From a checkpoint of a small image denoising model.
Model: 11.9M parameters, 48-pixel images, norm batchnorm, widths [96, 96, 192, 384].
Data: trained on dead-leaves pictures: piles of overlapping shapes, 69.2 epochs.
Rows from block 6 of a small image denoising model, named by matrix and row number. Rows with one number belong to one channel. Each number is 128 + 32 x the weight over its row's rms, rounded and kept within 0 to 255. All counts start at 0. Numbers have three digits each. After the name is the row's rms in percent of the matrix's.
Before each channel's rows are labels from the 100 images, of 14848, where the channel reaches its highest value: "strongest on" is what is common among them. Only what is clearly more common there than usual is listed. The data: dead-leaves pictures: piles of overlapping shapes. In brackets: how many of the 100.
# convs0: first 3x3 conv (model.mid.0.convs.0.weight, 384x384x3x3, each kernel summed), inputs 288-383
# convs1: second 3x3 conv (model.mid.0.convs.1.weight, 384x384x3x3, transposed, each kernel summed), outputs 288-383

strongest on: warm (77)
convs0.371 131:127117073114150091130090198099146107115129129097110108084113086173160106105133100098070110142183169094114108070105113106095080144191124102139116078128097175111071106073159160071167132161160097091106104186109140097129171079173159128096080122166095123077094110075108090101081102139084164132
convs1.371 152:138104102136177131129146125139170121120158088138167157112216152160158179138148169110158131153193167150131118162113138166164070166105139174123166104177096097125159124129107164145112160155151166153134169158127104145155132119151126123110129132113170113170092120113136144157135113159199106107

strongest on: vivid (88)
convs0.117 096:223122147168111144141204113113175117153129161140170144157133111194158143158114158090123143146127185160164114174122173096137176150113083090162106130135108136195146171115181123121146145166145154188129209117131136139130179136100150193127147167131084064126117166200166110206172124145156128163
convs1.117 083:113078103080114118164107088078086105115159094101104127077091144070101183088105094140105079110162110133067121146140062147078130164130128069143117139117132133099113093109165148132082109084050168096133122163067126207158126070082143111183122097100093107154183115110046133115073118128175140116

strongest on: vivid (95)
convs0.275 111:170151094125160165159102117114114165143117118107132075083109151081114158126161102101086111119126181101100151159166108161127179085171179089126151128135151170119080125152221167122185105119113091160121153163077174116093155095096115128164161097095131171103181099163128168106120150109117128244
convs1.275 096:122081133136213116151165148118219146122129093102145104067097090158153137086156135108089104143126144157089098202135081086058117103071157061102153110161100113124125146108188157109140112113119177139136153132134148191117114156129140115085116159092125128171158117153162130173140165085183117102

strongest on: warm (44)
convs0.13 104:108117077095148089143072133087124101099080122086093110106147120152147083132062069077077110069138138086154098112116115071091066114176101188138105120115125076119147138109073111100153070159122104095103087099099056154127139121159184136081127142162104097092098082069081101093111087135133166101
convs1.13 120:166103171116124134106150163184204125154139120116204161156192078158165137108128196127185136157154140120180174170131172108167094130163152150151178128139143126127147143140137193150138136134210152165161160133151092125127118116198125138157146156109155113198053149141130142180157130113181135149

strongest on: pastel (97)
convs0.25 133:126153145141171099132121103121136192130192128161151143131091143134095181148200066138144098182171152146131165078132149153129125201139203110129165184147149181158152127075119171122113160143129124109146104162146133090121140136123050138166121109051160231135162079124077118158107082111114103160
convs1.25 106:104102127159099114106185106112140154092129111090150117113207185138111156169153119137179137115146143141110115182130190143125127126120123160097086151125167090114161103141117077099101144100103129147155158156093130249085072160149137151100105110161088177142070149118102153131168165226181113171

strongest on: warm (48); vivid (40)
convs0.227 100:129093098094133127126089148078112103132078147094067089104110099154160090141104057093106122127150142087170097124108087067125117099189094120161111077109109124096105123108091117136202085160149076130108100109118077124105145133108159182081109117129072095082108124105104113087130180126131156146
convs1.227 148:152128179108128121137185149159221138150134073126182123139191134126130157128131153130178156125147121101146157180118155166178134121145127143171131162120150118116142160128169210118146133131130155139150143128148114214126095129123091112132125136115175182174103132153084117122178139147175126157

strongest on: warm (53)
convs0.62 106:116105075099070102071076169077096094098103112125116106108115097137163100113090103114085102101111160062153114093150135115090095144142097155107102113100101081060122127100072105119168100151176094129108103090117097103099124141114155106084094093111087073091079094088085101088107131136112178121
convs1.62 124:171110170113105138100172133154200134171136135118134133101131079147122164126138148126189120172161158143161154182155178168174114109153156115142162183142113126124151159134130188151117133142122150135164145133142123202163137144152089110138135163122179127179101158116127117134181116150162123158

strongest on: warm (45)
convs0.215 092:099127075096177117105032151118124127091109074091092100090108123191164104121098094097115095137145135054127133106104070078107076138165116170126119132117155089089095139086059109092172097163182099152126101124099088140142147097188185146064101154150097102081096059027102140117077130083119162107
convs1.215 124:155131140108135125138131143181191135183143094111166133131202108159142144141139169130170150110130153141125133206133137149173090110147131133133184135142135140130182161142193171153172124138178146185173166090156140201127096151141113137121130168116144182168115123115146141175178127125211129147

strongest on: warm (47)
convs0.182 114:080091094119084138093116136123088091062102116149096135156135105123141077120088099135129101133095103109153114096077127094085125099094127147150091108087096085092090146125085099133144105130089089084093081100161074113082114126134096128112085101126116106121115124086111125104080103072116170082
convs1.182 083:163130179123077111139150138157152189140177073131170146061200116161139172137153183150183125126120117132095143179078171155125124115120123123115146153120142112154176111143147137132147136149105165148182147136107146169121092138127101105131137127153145118159113165141144154130132157166186134185

strongest on: warm (54)
convs0.176 111:130118111132131098103133082102105102151108108136052080099095131130110115083105089146138149033136106066133111063117102080151109107162102108102102100126099114074113137078117162097127107123114125090155035137085097098120143119152145119100104167094115120089105065099110104076056129121098143118
convs1.176 132:141130153154134133109167124154177131115152132133151136150208075163157146160162169136160179145127163150153120197134152165173115146143138146156120138116127124106167191161155184150152128154189164139134168087159103135167108120147130145115121158126145149173136152151135149202187134162209094155

strongest on: warm (52)
convs0.368 086:063123055102131083094123073142081100092108121117124097108196098111155103115088137081133142137112168123106124080137078110114071093149088186165086092155096094087078159149118152101151135138136127129132084090116112137092123114152176136105102170137114041142100040109097119078135105115124116126
convs1.368 096:155083163158126156125148178152213146132150165138188112111129100192140111146110129162074106132144126134120171230134131105107112140115201077140137113170160194137128181094198199123138123131104170125153151178145166201121178165124139141144113152146169180168187161133160103188171112136189147144

strongest on: vivid (100)
convs0.36 089:135105162166080135089162133154113126173140106146129099068115125096156136097142095134149178113133112115125116175186099141143108131127084068150121148119148125149121139132160150119117156092178163205153127111102121163081099104096105157135115155100144093132122145148154137138166128090182123113
convs1.36 087:115115117112131145170123124083092140114124115107118121060114122073148110093105136130131109089141129143044092165121077097104124144088143066098172160084180189099133116089210127127105120074081114052110143165068176209141111127091129102124105065095104156097166103088123091116092100094156109120

strongest on: warm (51)
convs0.129 103:077077103101118109087111150081092099087086130105102121077092073156104119120135122129116077125123162091125137103108130102098109095142127107111136066122075125069142102108129130087152128123109105115091111145085114086136135122154162091118088105141107104103123074101092109054093120144052132175
convs1.129 124:164135115146119148121135118145173124153140111105150140122209181163159174137133160125169128134160155126123150174123147163155112146158100175176153166148095149109149110150125134146149114155166167129151155126155121159188129157174131143145150168124139135174106113138092120185140136222200122122

strongest on: vivid (98)
convs0.97 131:190135187155157145153162093168138091184114116148190181149169125122148090137099174055133142156142122186140131196167141107132171125137098136144105086120108117193152179148159138167143138124111172166095155105152153144133137110117113127103122151105105108181103137162174113175170138124185176165
convs1.97 093:122076085110168148132082098108133114109128122138139137089045117089146112101079134154116142149116090132046123117119098081127122108107128037160109099162132153089122166089181116134114149105075134074079079150066150148124130096132155134127146142062128148122148121135138103150089102043171160105

strongest on: warm (34)
convs0.314 116:128096081114126078113063146111162075126076130090093112087129101141151098150101093062084098122118150078090117093092140067083109131162111127131078076125090105115095132114124119085169125129119087115051062120134094150136136128146181178097069136178110069054094148093089088090101096150086174143
convs1.314 144:154121121129139128109131149164224134152174119153187139130210131163167160130131144149167129155135154098167145166136160149166099142134142146158154120128090122121138175158152167161140123159195140149161169128151090182139112143137134135129125183125181156183084132131131146177175118128200147135

strongest on: vivid (93)
convs0.380 094:154160144170130152113140107129153124140138124174156161121154154110139120131121156155223179143138157165205157198130152130158176186114148117179133150145161126165166135161098093169150110129173170158165158113165087148145174101112122155158142173105143107187129175141170144170175175121172172176
convs1.380 104:126086142096152130195089085127127161126108129122146126087049122142083112120115083173092114127121120148093113117134126083117098108121129073119174100127141161090073112053211230166103102090115102156144133130095153213100089085096141121175162133072143089166192112131164070173095099074164152113

strongest on: shaded (99)
convs0.315 138:071093101072143108076135156143089103115126182182097097148134109111142101106100125108117127202099108125146100051089121140115203084111136146126125083130092116100101085099129088110106112145137122130105117133193101070091059151108142113134062118134163091082104148124128122108116158086085090141
convs1.315 093:104138118145133133112081164172134166173142107132106128109156094111148092147125110171155128134119093100120179186090160117109127104163129134146162143131199077153153106138080157126138126140099101104122108129154135178088038094123096114121121110177158205160179176125104132065138210113113153175

strongest on: textured (84); warm (76)
convs0.54 116:096143073102131124102090087102091101097082118087066122106137127122147065151063099069114124117118103082122099117104108115106079109159083152125112108097133079091107131150069094105143102133155098155100073051089045117090120101127125116053126111104086102115101090072087127088117114116098180129
convs1.54 119:187169084101140165069128123170218125127153070144176143108150039144142128130123129141203170128145142100118152184108165135171067124158109136180156133140128155168155169133146203147150118153168124188127156112142142180111082117122116127142150141092130179198100158129128115162163079114190155150

strongest on: warm (50); pastel (46)
convs0.299 120:090126116102157151080089145091124144097107129081129148141165108194144147132160102074081099094170203111100091070122126131105085109191142154144099092127076134123102102094173141137151124144089121141109116207105133067132149106160209166108090162181108142116086095112112096121116104133090112064
convs1.299 117:155056091159131118149148148153137106184162109115143138095178122180139105116135197104110115154177159137109122128101157129104118133121135149104147117170105141133179189139145141090181160170113206071130132147123143153140115142170146110101069143169120189121073107123116124200154130212191117110

strongest on: warm (87); textured (81)
convs0.33 118:069111062115138116107064166100068105119078144142088089105111090146130085113124071104084091142129134073134106059114092119099085127155117116132117098077086100048104070112095147094157094142154073138118079137122091109114150112137127147094066117116093124068121085076104120077093112119080131108
convs1.33 146:169099160175101123128174122155206121104154124109168138095185108166151164109128127122176138134148152129150147209126140174133085151157105157138137133152124085130186159137114141133139124124171166140175151132156112235122133134146142145148141161134157114193067146122132139178129129193213123172

strongest on: shaded (82); vivid (44)
convs0.234 101:069100121097105137115090138076085124090131166129085123143124095188131121146142076148078101135089107066166108086086125105100115074162123128135123126123087116089090113099126105133137067157117047139096094133132106126126113118167128149144099138126110134067134120061082121094083113079060116119
convs1.234 091:211117111131109119142170119129253127192110108081190099098109136140112145173120176131170094081159142121102160244111117151145140110141143104098132131177172112184139158116177170142153118087134157121174114103120186210101100118097134109116133150130153170154104157121075079167139130166174120177

strongest on: warm (46)
convs0.355 103:027151064097167128160080139109080161097121131128068106137127092136151123137111073153012089139152084069129147081094091118097151133208142133160106133128111122077107106102112099082162116143152091112132107101123113085142132110161155122134124120173128183125126135060091117098081126108070139196
convs1.355 107:154126144128145135145158151135166159161122102111142133103103122178125150157162168145128116183214176188114132200124118139154130087152142118161130124117144167099131182083193210120112123157154181119190180116150142163185144119179158143143168178109133161118197184106119106128106131167205115147

strongest on: warm (72)
convs0.170 127:125122114066121120111122194099137108089095105115113095138121120172168103109143103107090118099120147119098121059105093118115089104208115167151111089135065111108105119050162134077192102153120129128098098138080097107144124106134159135096120158139088126056103057096129084080080091156036145089
convs1.170 133:140092093149146138074125130160187124144157130141159134124166167127180162159144194127150128134159157143129137154132158174145103138105151159152172111155116087121142138159110136139137136144152177144126153136179114137140104163128118131105145143118180128143120137143139170142150136164205121129

strongest on: warm (57)
convs0.187 135:100108084107107072128102194087101123100109144089113128132140094157123144131143101089122124131135168148120149094126117143116128137202147185154151126147065150129106109083189115094190121126095096086053153186137133111054149130157190133109084152175085130120120013109103077082091120172106150139
convs1.187 135:124119100136153140072138115179209149125142128123143095088148160123182133144129186154119167158149162129120146145132162174192121153131124155155190132149105121121123149148125138140084172153125210124123138155164110160157089156163135124128146137141167116126113127145122149200148126187225107083

strongest on: vivid (89)
convs0.138 086:151145142162113190183216112116139154181139117155138112115122119109147107169144146162160131139164186168117111134160127169134168163072110098163139171102157172166180156126182100164054113090155175148155211125131160099127126112074082124150140137152126127158142159163145102153180161115158104139
convs1.138 080:124105121122143094176115139095122119144168112105117107040088117128107118100141128126148106035148113159081138169132096108089194108118152054155133174153181153101118085135192133137088129047057132161151136163068144227091093092079126153115094112101126147111128111138053153080082174101170130173

strongest on: vivid (41); pastel (40)
convs0.151 089:090164111120144154093151108173110149107159153132076182142163171119125136168143063164161166138103066087157151132094132157173083113129124202155120167151157129175129117181082104167126159187172135089119105093139123153135105132160145083166138130069153119206164193108139182104123113118133145176
convs1.151 084:105135119155135164108174070175175186151109132136144151075108078134119111148110090196129182144160117138093126195131147096118145148144211081085145129157163121145163125083188159134111096105109117160213167100123147148084099127123128175156167121145104153192189148131195111155117106112150138095

strongest on: shaded (83); vivid (63)
convs0.228 089:117143096151233164158101123158145136107127143156140078197123164126227105140093119096188171149136101116127117101165122116100130095104122152191159179122149137119131133121132132156135155159118134125163122093140105142092142183137136129112152153183200161130137144108085155140125142097135106126
convs1.228 094:129056174102102113149151149128170123155063097093118149073118045150105117092148120146132131091159101128076114146143131087136146155152134069117061156151138147130142167086192082109144158129086180109154132125020126169085155103095093128089096142130109243179107145140171130081136113068160128139

strongest on: warm (57)
convs0.377 108:088125066092083102134073110098106130121112115080069070102104137131123106101148092076148114084160152072120140068180103141110107132192127159133142134084118100095074138107142151111151113171125088101123082156091119112101097110151152127133116116103108117090134112086086132099108110132095121131
convs1.377 106:184090136114136158113154141157176137176172139105169120088116109138118117178132157110145108117200166181098140223123143162144111145153089110111138120132149110134153194104136165170121145124120186146187204118130133181128088090136133103093140153120155124177119124144170135202167102162186119142

strongest on: pastel (94)
convs0.83 101:108139138176123121135155161095116174135164157210119154128125159086197179142193151174103173159145101181125163147141087167134153154104200137147148168160148174154150144141124180140121150112145199117133171159146161100144111162119119147174086123147167146125169141138128170145120117104165077180
convs1.83 090:115143134125126105139118138162132155132131083121145122080152080169123146112153109145170124078137122113111129175151142097134150092157115137131116150094208118132132109084174158134146137118127112109171157141117107235086063104135162161146118111112106181140124143143106136127164175066147117158

strongest on: shaded (90); warm (63)
convs0.327 111:077065094089148087131088169096079072113089134122097098083092086124158074134110074073089105148118131084138092077110113085101075126155111112135107079117092111082132118118090126086193077155149076115096081116170114095105130163133172159073084112168082110075116095089109113101090129107094152099
convs1.327 144:138099194112095113118149147181197135160181118118164144134183159167145166112125152133158126151123135095146149151102168164143118131144101128155167175110124087143161135140145182130161127133172152140156134128181117140120123136134114143138129164117188161181074118128084154140198132153166146157

strongest on: warm (61)
convs0.292 115:136140075117104147131083119127100137116114116130096114087113065142127098078158075098061126131120159082126086102053052132098085150136093121144092139086088098084142170103124152105106111097114059095114082092141110136107137131113131102106082112094070140066125092080118077116092109088106121116
convs1.292 094:150084106118070132134200118109122138179176109113123122070175113138140122146096096106152138086153164139082167173119135107121128133136110123111132113111207108151151160123141127149147179072139152136156164142035135173107099099112125110084115156185089181125074139120125131129147136154153135155

strongest on: vivid (93)
convs0.158 109:158158084176144166202113109144109141162134120129128097120103169061117114126143131039132095090203167096080147133231148153126121128127134113128126179114160119139109112138167162115076134121142105157187161132082135146091114099121093154106173135124120143086131092120146167138165120168161130197
convs1.158 095:125082152179146130161198120117195164123141093137165160095106110193136126102112135118102120097164113142086119198127097092131118136102129085091134129151092151158105152117237150130131167083108177125165157150093127187098113140139129142131152133087099101172159157155205147171128146112188147091

strongest on: vivid (56); pastel (41)
convs0.98 090:158155164209161128152137132094153128217140132157181204158112144083159110153088181157100146197155138140161181156105150170146136144095121132135108170119144137135197179109138105124114196132195154122104101100129109163128161109112155153155127125129146142115126156132107124146179216124190131138
convs1.98 089:123107117068119129175108058112105141128138114129144118087069226111150118099116137148104100119119100129091141104145117071129088124129158085164136118085135140091110079112198161166120118097112095099134118127091104176101134092121140116154141134108097152115162091088119091133115072073170146117

strongest on: vivid (73)
convs0.185 111:169131175114096132129180138175142139141134188131159113131157132113114159138164177108159133148115138175127140174149164141151183129181160158165142113130158174146165151163166130126145146123118169155143179155178149089140181181047129126144151119160145121142158175159194127149169125135156098098
convs1.185 087:081084153086141107169119088139072138133114112109122091093070142097097110111118110151098119089138126152086124150133136093096144087147121081133131150161163180106120096068177149116129116132061166135106107158074167225125091107117165136149086138108116162177166128092085115100119115115141122146

strongest on: shaded (79); warm (44)
convs0.115 095:057135103099186083096056121059085100103083125093086123113108101149099130098080085120080101149114156080119106088092067081089093090165106133134114130123085083081115082098097139094156073158168109126115095082099084140097111107179185163116116087137114086097092084053062126102073158114091131113
convs1.115 116:170104133109128130135130163151209152174143141103176126157196114136177126165123153128152120139138126102144141214146147151166094125156175156146147149147146130136147188148175158116124142156139150112135134115129156173126087142139082127113127133142170140149090145125099158181176101158166135178